A small self-supervised image encoder, trained from scratch.
Model: 15.4M parameters, 48-pixel images, arch res2net, norm batchnorm, activation hardswish, depths [4, 7, 7], widths [160, 320, 640].
Training: adamw at rate 0.0027, 1800 steps, batches of 128.
Data: trained on fractals drawn by 1,000 iterated function systems, in grey, 295000 training examples.
Rows from block 3 of a small self-supervised image encoder, named by matrix and row number. Each number is 128 + 32 x the weight over its row's rms, rounded and kept within 0 to 255. All counts start at 0. Numbers have three digits each.
After each channel's rows are labels from the 100 images, of 14976, where the channel reaches its highest value: "strongest on" is what is common among them. Only what is clearly more common there than usual is listed. The data: fractals drawn by 1,000 iterated function systems, in grey.
# c30: last pointwise conv (model.blocks.3.c3.0.weight, 160x160x1x1), inputs 0-53

c30.31:140094163155114135124103119126132092139187157106139158107111148066165140179123145049093057135102172082093198122128120100157148123122126130086129143118185115115135
strongest on: dense

c30.78:165132133047167176153146081169137142116211135161128132180171154110098133182133146146157115142145111157131117139120110131134163166099157119116147107150124112094152
strongest on: sparse

c30.118:144086124130122106104154132136121131131141125119126098140099133157171131150156150099101082101103146129132156091136137117098128075137160124126106126124112189208175
strongest on: dark on light; dense

c30.22:125119070137145104101096125137116108108115140096118142114149132161100108126133150091065113090091120066139123133084130143149105134082171063107108072102144147126167
strongest on: sparse

c30.40:153108124069073118110057097108060127125114103105138071155182140134089086110109119147177140132067173139093157085102117104144114138146098098129119105108110093085094
strongest on: dark on light

c30.87:073061151127101120159118086113084158120106130071151103120144157091157141097104143120161135175160141184122129115135099143170134194189100164117109118136137103076133
strongest on: sparse

c30.53:151178111166153119128088118144153186160106135191093102145180120078157126106087104155117142129114094136125096126114108121127095118127137185086033163170107147164186
strongest on: dark on light; dense

c30.146:098185131158166166100094116107204143138120113146097137104156154134162151077167119119150162149156190147131117118114126140129083137120166170081089145128132086086061
strongest on: sparse

c30.148:113100155140074088119158099138102134137100118140071147086094100122185125144161099142127091128150138177143156188168170116113127073129121095164146130064116179218193
strongest on: dark on light

c30.98:076165134093114137194237092116110140143108128114212128083097137088140082130101153109093116167134180066155150092105101104125078126149122128153127154089150090119109
strongest on: dark on light; dense

c30.61:126143130131116135121136132157142145088114161162123178126111111160152144143151091124125128149147143129101172145203111115134118101132145077148136145156101123188207
strongest on: dark on light

c30.26:132172131174101141097057132114170173167086120176104126207164101106114120120137091178173147130155101198126161132096135157149125150126129116107152104113158057154084
strongest on: dark on light

c30.4:103084092091093121113094134094073104099106065094097117106104068092151115099082056146151142129086168100097169160085086143099143126168129122101120118154125133120137
strongest on: sparse; two maps

c30.48:163095089103118095123078132191096103077155106131166116150163098145093118145131152138099113128101126131134140123142097123117072118087129170150183078134149144148214
strongest on: dark on light

c30.139:134104162144162108106147104116108080122140151111104125096121114127127116181140114177147097096101103109105155103116126176095115102119159074142120159103106183188141
strongest on: dense

c30.72:111071139136136167130132118134086130100156162067190115105150136091154189114134156106078104171136140146160136102107150115154167103129143108066101135145166079078073
strongest on: dense

c30.65:141147097061158115219115140133154099151172138111167123103094153159124124156179186099109123177141115104156106150094171184126101137102170102156122116070171158144193
strongest on: dark on light; dense

c30.113:097130145072134156084058120123169124101098091106042117180160090107121070093088077129144139112086109095076163119114105130131106147093121130082113156180101181098118
strongest on: dense

c30.77:131175089154130155174051128123172194154126138187122120108175124099097173128106109102198181099121135154113092127066130151115108080083112209095030098143142128112101
strongest on: sparse; two maps

c30.50:117075131125118112149167118109080110099137134106167148124130159103109176188141158067050099154125139154123164143124134126153167151171161071175160163136185145094053
strongest on: dense

c30.111:158092156112127077140140127140069122098143117057106157124146082167131117132149130145076148121102124136152168127138105092110123101127116091140188110110105184163165
strongest on: dark on light

c30.23:135069143104108088118127124131074135103161153070114114116121097159123095149179151148059141131095144093103138122158105112118099116119137079167173146121115143204167
strongest on: dark on light

c30.66:142127117104117158106179150134078131082100134105162159153151125099104084129128087190141108157158123131168113160152108165100125089135111064193150125138164126118086
strongest on: dark on light

c30.16:124137113103122095115113145118106088115122136125100098113147101111172131138109113148124137126113130097100131131085089145122088112160132149108143136147104197169149
strongest on: dark on light

c30.17:177116117152116116144086146173090098122162122096112116100135138142102111149132158142109147154119194143127169082105175103102151137087175069097097105107178122130167
strongest on: sparse

c30.34:136083091121136078138056109132091164115150113107130063107147098161122127134145144119110094080046149116113154091146164109134067055129161139092144115108134120133119
strongest on: dark on light

c30.126:046147170140152179147067094114179164151091135112086147162142183109069168134133130108171193133147158126146148123133150137170121110163126197128192100137115080080092
strongest on: sparse

c30.55:158109156175121137153143145123082169119112132199115137140111173161143162124145103145141081136127114147110137108156153135116081064120157054139112091154090161157094
strongest on: dark on light

c30.9:158155147159117175094062140128139120108129116079098124139134080102147098117162079166138156099162162140153207166168079128098052113166112172120131128155075143111148
strongest on: dark on light

c30.94:119136127100106073116160084066130189148125129151135094083159092129168113152122082135125098118137124153077101105153079151102023115099152132149150129070089150163134
strongest on: dark on light

c30.76:096157147133119152099120137111143154155042146168144145160098114110176100077105126126157157097212109174099101149128091140107075101182112125135161177155107125149153
strongest on: dark on light

c30.43:156068161088126133096140135123130152120149125118117086118095092154122134108116131128087099149108130091132125144147132170160126135152145125170168146094100132155160
strongest on: sparse

c30.102:143113146117115116202120133121100082102133198093180117097123109094133148099107119043124084163120170084146132075115100086096146130092139183116125105130175044166143
strongest on: dark on light

c30.82:107129128128190179138133137121196135162140164109173144167136188148096144126205144161124135137151133158152124130132156082173132117169149133115113113085167149129166
strongest on: dark on light

c30.5:135125153116129139113128126144108142121157162145122157111146128117183154119162109134131139133111141168092114140133116145106087102155122180122150131116118182211209
strongest on: dark on light; dense

c30.11:092139087140128140102163153048158145179157095161108190149160118167146118101088116179127118125150118108153110116158120104114128134069123133198131106064075095128089
strongest on: dark on light

c30.42:132180166142183171161112121139183139106133180172124097123138128127096125155102156061163181121181136178136071100107160133164142144115136184108127102114155055087118
strongest on: sparse; two maps

c30.28:155159089160157119103112113137177181111099118178166110135127121135146113111114121138132157169131103175130107163134174184139139167125130089132168206187089194108098
strongest on: dense

c30.142:128186162101146111108097103137134160121090107128141120090105117127169118079127141106139120130111119162140067136148148156138104192143064128114123182216143152103061
strongest on: dense

c30.127:107101149101078073136158139114111119112079109148093092159159115125136118081066100123164121106147106161122113160139107133139182141127132164177141134139134121124150
strongest on: sparse; two maps

c30.29:105077143132101104089126133146126123124095087161084159110084062177130123155112087134122092166089096156113172147151101173092126092142120100178160108068079118103122
strongest on: dark on light

c30.52:154077095061191171117104129152096080129154160108146082147110149152062117170181163118108060067090130103152143107070142140118127132113173143098106139125120140120126
strongest on: dense

c30.15:152113122121175103114116172158152166142147153125155090076104174122079123186147213118093137123137089124095114147093129118120155098147201137112082163156171118115097
strongest on: sparse

c30.79:145111156112164111124100130120104126108144123127106090105122097123160101144145116130123093153049099077105105155156126145111080149159116142101134185138076215126197
strongest on: dense

c30.144:182123146132072112126086114139106143108121110138117122137167111134152071099131099131106137083138140184086148137166113118138184131147151130102141104163161155156131
strongest on: sparse

c30.156:125115141110123130115110118090168146145132137125127145112141139059105102088070078122133171105113128127189144140116104137111128163192099084152188105156106074092070
strongest on: dark on light

c30.37:134142175148140216118139100114206174128127168154198162023107194103134180095137113122172147151183142176159106131137107113126138145118126087123156140129180081095138
strongest on: dark on light; sparse; two maps

c30.106:132102157097158108110165125128084119110144173114143106112117080102139118146143127123116135135093127155122079115126119149122099115203100119118104144144113205114149
strongest on: dark on light; dense

c30.30:181129162143109139108100117138101196157078163159114125155147078122135098103097132158158121120122106144082159086116129119119147137148030128120094150121132074071083
strongest on: dark on light

c30.91:124139167145109101102168119114061147127117118121120177144097119147145103113099103153111075140115127177065124115163129114108095098129131144121181151104122160146188
strongest on: dark on light

c30.120:096138168146133094109161085062156147123154115106090178109121152124158098091120081134122133152154114131101090130124104146124090057143096093150144163070081140159189
strongest on: dark on light

c30.13:144107165125109142111089128146135126122107088112147117091113080141119129138113143121103089156153134150177151157138147101132095129130126127126152096110109142110177
strongest on: sparse; two maps

c30.86:124091076123128080107063145135117122116123123107076101140154109156103069128160162127116136070080158112145145129136100110113129156146165119068175140088126131144225
strongest on: dark on light

c30.84:174079139077118096138085111142114104070094112091134086090135092156118107097200124075105067131058147117154122137141127125097104089121124059130184116109114086080143
strongest on: dark on light

c30.21:150101155121123111138135093132109115118137138089136147126140118161148140172162096147099107119082128123119141111098097178094110113099136157145109171106126186206238
strongest on: dark on light; dense

c30.110:128117179121135100127110113120139139082076140112124161105141079146186116132123110149131119207123107134123134153135115133124066115159160109106194161113130151132148
strongest on: dark on light

c30.97:142086127118079113134045142127121140121135078084107132134176083151107086111099126117066106111092168175099167184143130164120153135135140132149152092141107128109132
strongest on: sparse

c30.138:137101121134107122101131137104122098139113121091126146156165121108116111135073099190108128107144140157128181200119127137131140169134094141142185096146126153135132
strongest on: sparse

c30.157:163099133093127080081101133170109167089132083126102097152109080151120097181188129107155104123084099168074117141097123120104150116122203106119113061087119093111182
strongest on: sparse

c30.3:159194105117144142098133084087126141207142089222162119094088188094126121126105165132124128161191134148146071091084097104145105139116111111160110133111121118157052
strongest on: dense

c30.132:138086163085155120137111149156091118105171101121139137130147086183124136156194130139093119133104089097108147173120120128102146118091165048126177071083123130118204
strongest on: dark on light

c30.57:113106187092159124100162093105178181127095119157125137062074144149118170121065124107103129155132113075125126088138145154081139085164108151106103124081160191153118
strongest on: dark on light

c30.70:105074108140092112113106122102103124106107123142091133164188111096101100092106084147126148146131145171137183206136089122065146087119099110119159087142122161117107
strongest on: dark on light

c30.10:169092116119173117134173142105095124132130115113080097166123155156156110122144118141115113150133162133112128156122155149127103109132103179121102111130094193240163
strongest on: dark on light; dense

c30.64:114096200155135161141172143128177128135153108149103172136124158116103133120117129146109132183178129137141218188158134159130097140103133088177148135087130128133090
strongest on: dark on light